From a checkpoint of a small image classifier: 48-pixel images, trained on close-ups of made-up surfaces with and without defects.
Rows from block 5 of a small image classifier, named by matrix and row number. Rows with one number belong to one neuron. Each number is 500 + 40 x the weight over its row's rms, rounded and kept within 0 to 999. All counts start at 0. Numbers have three digits each.
After each neuron's rows are labels from the 100 images, of 14976, where the neuron reaches its highest value: "responds to" is what is common among them. Only what is clearly more common there than usual is listed. The data: close-ups of made-up surfaces with and without defects.
# fc1: MLP up (model.blocks.5.mlp.fc1.weight, 768x192), inputs 96-191
# fc2: MLP down (model.blocks.5.mlp.fc2.weight, 192x768, transposed), outputs 96-191

fc1.40:469503486485507489495459519435499462541541495479502526512506502487575473542528481520541491518572501478547441521496529561496547494564414521529489521498541468541511552473538505461568478395459491535513506455439494502518466507456563548433493475448516539463471472525432452469551488468537505459
fc2.40:427486412554501504504457535506549532454446558565496487513468496488509452485413621507487502433438447444537515509473517436497484527466464499501483468455555513502492509531481491489600488501424580447505537473557447470432478497477553474541469545540510526566591456496493502549518460410520506476
responds to: leather

fc1.290:517502412554549520454494523427563553536474454427518529490389558413476463512451492496435513519484478513527535470485474550562435504484494502577522499552454447549537524479486470507529477538521459577458480500532485494444552447490510609511473471503548505537488516511537558451560531468457488495
fc2.290:547522579501446554495511519523454489460525404470465490506486516508505513604518462498543469470466526477560499557543482526461424519490482532479525539466444486530470486509521383475509480548556503499491543526487497512497543513472542509457455489568480478475515499507518439516513422504503489460
responds to: stone

fc1.593:478591461526541516441501516435524546547521548465514418556541519407553424527448475605553424552531534449511507475488494490492414485396466494547530481478546500501461502471506478472513486507482499571490577464480530530438544513495529519423517454531470491430544486563479514472550443464499497505
fc2.593:507478520479473517512514496488436520440465480556463461478469505409549528557512512517490437533467548482483474534473502509451444466456494499586586498497450463454456505523483446499510480572557508493511563511537552536458486503522545516488503533548517480548504456517550440529535505562483481480
responds to: wood

fc1.236:491475536485510462497464512544528436474505404538581534507491460517510543511467452469479434523491471504488500539470481581424510547526521507432531591474453555462481478512472468528515508481550577528518429504479467421527532573502519435470539476505456472484513534451469584522494487471449511443
fc2.236:481441504522513491446531546484406483481517461447464526514520512511527526558489458537457448528489543554532566491549495506497432551507468542622480466469462480549505498563446459405544439532568463530486514522503443569555539480475480477461453489568515476525517520580503380511518501520499488487
responds to: stone

fc1.719:507529510472432457545520518527569431444453486544552457513501465522514537504490496422487466466453495544444531538555450496443463518429490546406506587444532654505493502540506466486499524472560561494490497449467517412557494495506479365445533504547490505440501508428473558545484553429504477469
fc2.719:533469519507496469459524523492386463493528428514502480518549520555543531550499437457508463538480548517542497474541523501447432511538473532578508444444472493561534514527460471462531503525563497520492517525465441581548566455437464496445436448539464458512526493497517456512507498522501470491
responds to: scratch; woven cloth; carpet

fc1.757:501512509473457455477457433510507452491533397527566415505482482482502460553529513477534456497506492469537444453508533470464499534443440521481490524449524504559486625467507462493525566480509521531462541478526476493499461471458457538506518499510574473456501396494469557549531399511471543415
fc2.757:461527449474529516449574590571511497476498496436470558442501474535520536468517540577515494484509489586497465496578475485523497566510477569501541529552546458517508415525500506436503495511479503444423462504542512513482456501529534463517486519519528410494513539536485508442457516464497552561
responds to: tiles

fc1.444:530475522457497426525498447448519458515548413453612516543449480459539483479472454554488429535502528466528474439511531486497492530534480525482488523451473554522501510562535475468584588448519505480465513461584486486497510475482485466485553498498528425482524412516430523539456505433440515440
fc2.444:461446583515544466460535564543494527510536477438478569499504493492494544492541528568457518434509503548449527514530459503561493562503490541524485515549540443498557420524484503490559473498492503464471481495538513497537457509537535435532469536511545454492508546534529461461508490431474534508
responds to: stone

fc1.307:484554467462487437470508497473542464562479499508435471537465499497502580501554529446419536502524469417444495534504521582416536496500475511443580575506523605510542480483530485525454497489443469514477454531495527488585503535499470462487492477480520528520491461443535524492523449498474508502
fc2.307:497446466511471434550516463461442484524512541484523518548558481479538441499469471446541464501509557554498494457452556518537533489550569462460470505503526502486515514419532547516479489586485510538483481487493491517578524522493446486492539449465444544521488482453502533489457557597488503428
responds to: carpet

fc1.230:533477458495552492547510471520564547544432420543487505503520535466650445496441513542507449596531427456540538567613487515499418492503505440492468472552493456517461536503487502521555462479496494506511501505476497486490481495499549441540486538489511508563532461533453497500546485531543509518
fc2.230:441465423532463408534504508466480518510450576499477519487456487477518526492524555484441414460524513460511487527464468533520420490470510455445527543489453546467468517506521486468462447552490493575505498485519514481417499513506488551527532523459513507557497489558538516521530509546427503574
responds to: tiles

fc1.36:498467544511551451550486495481501534521488448444557516513490516492472549549502507530554447613478483407511522482496448534466481539561444472548515565508479482519452481532540445536553504514532466516507380534525443460406535536541552475493557521524465493518476531476498539550565462522511561456
fc2.36:469451569539487498493508536499410473496509473506482483533523460514512504555499473506492465470486555538519538491553537480498457582514483508573512486479449472591514511513466453420539472569518530533460529564472470553502557440446513483440462486571479528502502493511486368536504480535543509505
responds to: stone

fc1.672:519530475483465525449452488452537508490417491524558433453483532449452455525501449414472469500446460494453522459536528488499383492430524512448502481489492587540518466556536485454522502485564476560468473511527521517548519521493532546486510448475510487507484494433544464519504539504468463459
fc2.672:525501471528460521486507531473475487528488488492550480499539470554501584538486427467497528507526513490539502458531547496499432547564492523585536545432448521588557493505449487452505523495516496522459552532451461525534575409410462493457416416510423482518513511488483458530478437496484470557
responds to: scratch; woven cloth

fc1.383:474576533413506528476492500498543473558500493448466441537529496515546508480491583433519471457482520469471508476560551469421472498434483501518521496508516546487470481517537476440491500445513508516458487554491541469520522579429541547501535432527523548454502431513549507468496487476457531415
fc2.383:459467452495469458455535561452540525472484531493464540513506482423592581507483517562479546504495487606518492465485480499620490519497480525580482369541522428497518466504442547503497504504467503497520502477530460500519475539523473451522516514520538507559569567541449484496435580545495564577
responds to: tiles

fc1.659:563553530460542480561529516529519513508388528563439523584529485508572442514531495491502480532585451461563478513488569512485452459474460441494493505501518518545507524486523470424531547408551461530531488513468564462532477546438507539455521565473497558461505523440472488496535512544506520530
fc2.659:443454447512468463506505491463476440481477544447472515499455528410429485557509532561491457522536508442482499536449432526527433529465478501512481545538480438479466526510526437518496449537500493534522534511501527481456463517525549496540546566540578534595513443559574486509531560516537527479
responds to: stone

fc1.284:518463471484524509529495468447588519506546380403522532509473542506492537560501474565539413489494499481621484493520549458450429537504527500522488436487483450496508521504472439468541482512458587481462502462486404498463493480473548483421507464496500495554461528512475521499526394513472452483
fc2.284:493528486548512511546482516543456509547459565480522519495501475498568443471529519453510457402460530500467503514473554531461487457505508467399492514502490556493465460457506504507454503575433533531489479533574572482475507492486513530486468481431463492545466492508507557487482552540469459521
responds to: tiles

fc1.293:567593400523476478519471564541493510462467541523493530533457521510558505494434468534571525547555521488493475486503543506524506554554493522552461564484527476533470498489542462506426500529498583517500534545537503440455487500476507530564551460563499468539542517496439499462468530414490486410
fc2.293:499478515470515463493510509561494477497476534468477537508494537491498462486468529541516415493452457473438503516444447551513488485479510480435496525543550460404473512548552468525440439531493491527457488427518519496470444546565538490509574527497540461503477487564480521451510534632428544510
responds to: tiles

fc1.133:457572560539459574521481472506578447494574441492556479485450454453432510510521451453474539482416536434473503446539494546444490591442487529433535472495482510481541530558519502507429527507491560560457461442547486493482513508506499441504545495489504542500518441477509465563484447441549536482
fc2.133:511484478512489458510537473480467481475491502320483489554572511488483533533468494495583502557476506571509593506552552512465515535556483505486481473509494496549470502468527513518516498498520478524484475469496510529534538465497493451492494432566460531493577510469479505468447533481548484437
responds to: carpet; stain

fc1.453:564478468537503500568447440499546481538451394526527530537486497436496528489430464499489480569560513428554444405568560533466483599482501437502494463503489484523509545478540460515511534503555592505458487497493493465460475550458531507459543534522549478465524498516428503509478489564480531548
fc2.453:495401479511518465477563502548491489529485593467492535500509454534478438567480525558453445443472507525495504512466489498622507642487527473515461516547459463494507489460518453444508492564503521515455489498507498484497481474527535458473540537514534490539543561556479495473510475478615523505
responds to: tiles; stone

fc1.559:530577460520553556488518502408509443543461428481501462548490443534490494544513484475422493498478524420543535450581517532451519462536500511423483491530485515538521495494520487496519449494548531523491496506580535450468521460502512408462553450441502494520489471506535499531510465470528482525
fc2.559:583585533510532512492495477463535513487499590425494528495531509529512529491480497490602553531540478531529499477473510503512565487553492510508449484505582495490474472465574585551512546472489490471496456409504405520606470506523458457516504473487482530461526541474485557455496507527539515442
responds to: carpet; leather

fc1.649:477580515514477384498479539429513425462457483580509439496467481500613439505440436479567471479539422480481456549513536479465497523501465531502523550493540567499447532513546510492514519506490529546470505452472500480512507499430497447487502472559537483444538502561484510521459534461472427445
fc2.649:573556481473443589515473505626500547444509440487508475473444526465540446536525471486504465570418531388447480477517480522372451459460502497551480454471473507468450513537466506535478494509510413511461512539514522493495482533522523534515476508516525460516509467516505485506558455528462463503
responds to: wood

fc1.529:511512494404450493483459507497533429557474421503519432566516546490493473534527501453515518560536443420557529441549534458449502491443475474481517475484566529552497619503510464495526588506564465550454460538551537447403487478453521396533577503491515507514530448536535545558581451497435558454
fc2.529:452540499488499524472539530540495468473504461459470518472502421484580482453520492585428450503500547540469469519592510497519450559533492536502614514548512422518515421480513548467476522527490487437478465537569605537511482476520550481505503506533513461483468525505459500455460484558548533512
responds to: circuit traces; stone

fc1.274:476574468474474517497484485508498451521528465429469451452508525471501524532502469508498454542503449415425514478505542449493468502478478525457520490454515523560458575508541404477484572522518439560457498503470479557475502473486521473535564399438494507504537448499572483482577466458540523521
fc2.274:509646569478536488468545525535516505452526453453491513479501465488535423446459470560546475590455508476546521568619480465453497497499469542493538480524516475528500464496463563506511511516489531453496483515519511556475491454510585452502484511538491478459564479492411501511449441487528484478
responds to: tiles; stone

fc1.431:533569527422540496497447482493537513563406476463498402565475503479495507507495447519416487523466476406525469451531490525472492544475501455452507518444475523528518567510556450506563575473552479526444424523522471512478563552464529387478571421445539445488554482486532493478528465492454530549
fc2.431:520542625513559513465495519530524453502508532462465510468505462495561489476447478565467510577493486505494428494587500484576501526528497519561568476537539431504498435517497509514504536490508486469513473455547444523600496466499501453526505491526498460415499552488502487471494462577550495493
responds to: stone

fc1.159:465502540533473478479465551497522427459589438553564474437429459520501463511504444488495462471461418501437476483492458571524468494544503526382473536502527505464497496511494470447518453474464528522467492476487447470495545462492487492464502502422519428423574515454460557497541557529453483526
fc2.159:527462449447572460436536505523501481468509458442424567488500542488506538499498530541495500540523520572513482519491479534502487511540461551543444459545588445485487459504500460500531471518493483495495426496534485576546444497537493429499524506561523461557562506557505507441435562467526588483
responds to: stone

fc1.464:504547467472502516473520492515540460508540437454442449513486491467437581475581525483442532504492483438518474529512574553429570469564490524446534576542460559562545528486535537478470438494452503533471460495538566485501494533442528412522496467461487504523545415510577521515562441513488529495
fc2.464:557493501482504460525532492521464428485535495419533523540579500512543466516437463480584477540506542516488522427502554489519580496565527475484466452503525524513460490424526534565471500541525454503494451466524479550547497473514465454465513440468450490481518490476475526475416538574533496396
responds to: leather

fc1.35:565544508428459453550434469463544476552502514464533423534541512434507526532498483518522448522541437416535457481485473462514510467519469551456544508401541543493480630525526489533488613497556471503469572507548491442438513512481470408446572484486513506472555469522517565482558436510505489516
fc2.35:461552513496517575457554564563497486468490504473478524454497468498579454458529523530488448473461508525460452496548504508525484533534515536486597538558541450493512403516492544507448502540480515449499452506543594530482467496520535487524489503505511431509472515506482523428466498512533552564
responds to: circuit traces

fc1.396:537589457498536493459402489477534499524468486471474469466476495472451548502567514496445515472492518471497492428535512512392561458525428523547504522476485544477558495474591452495539503482535501539383490519534475441545523494460519546444481477486574471488526434529508520537478425470511432534
fc2.396:510481438555493520513456437408505602551468600559528494497470535537448489522558481455571522426591478598505438483453572485524540509526491518471421518452524542500534502426522477475510577540509512522497527453473515538498531528479505526508564443476456496562514514474539530473524569538582500573
responds to: leather

fc1.651:574481481508504485487424428480511470495536528457517454482496485522453522614556481505495514527536550465492552426597475596456516505487469523572561497496482500533535541492484461493497501497575560528423502545550545459508528480516490503553489471406504465485509470471499480493487461475431479532
fc2.651:537495456566490566533482421450507535529479533468534529488512571506457491573479503443562507402533465487469448466465551528506513470554521477446446591499514559477508507447534482506495551499529449520511483437472528507453505541511481531509529440434456476463442484457556527425533517528624515499
responds to: carpet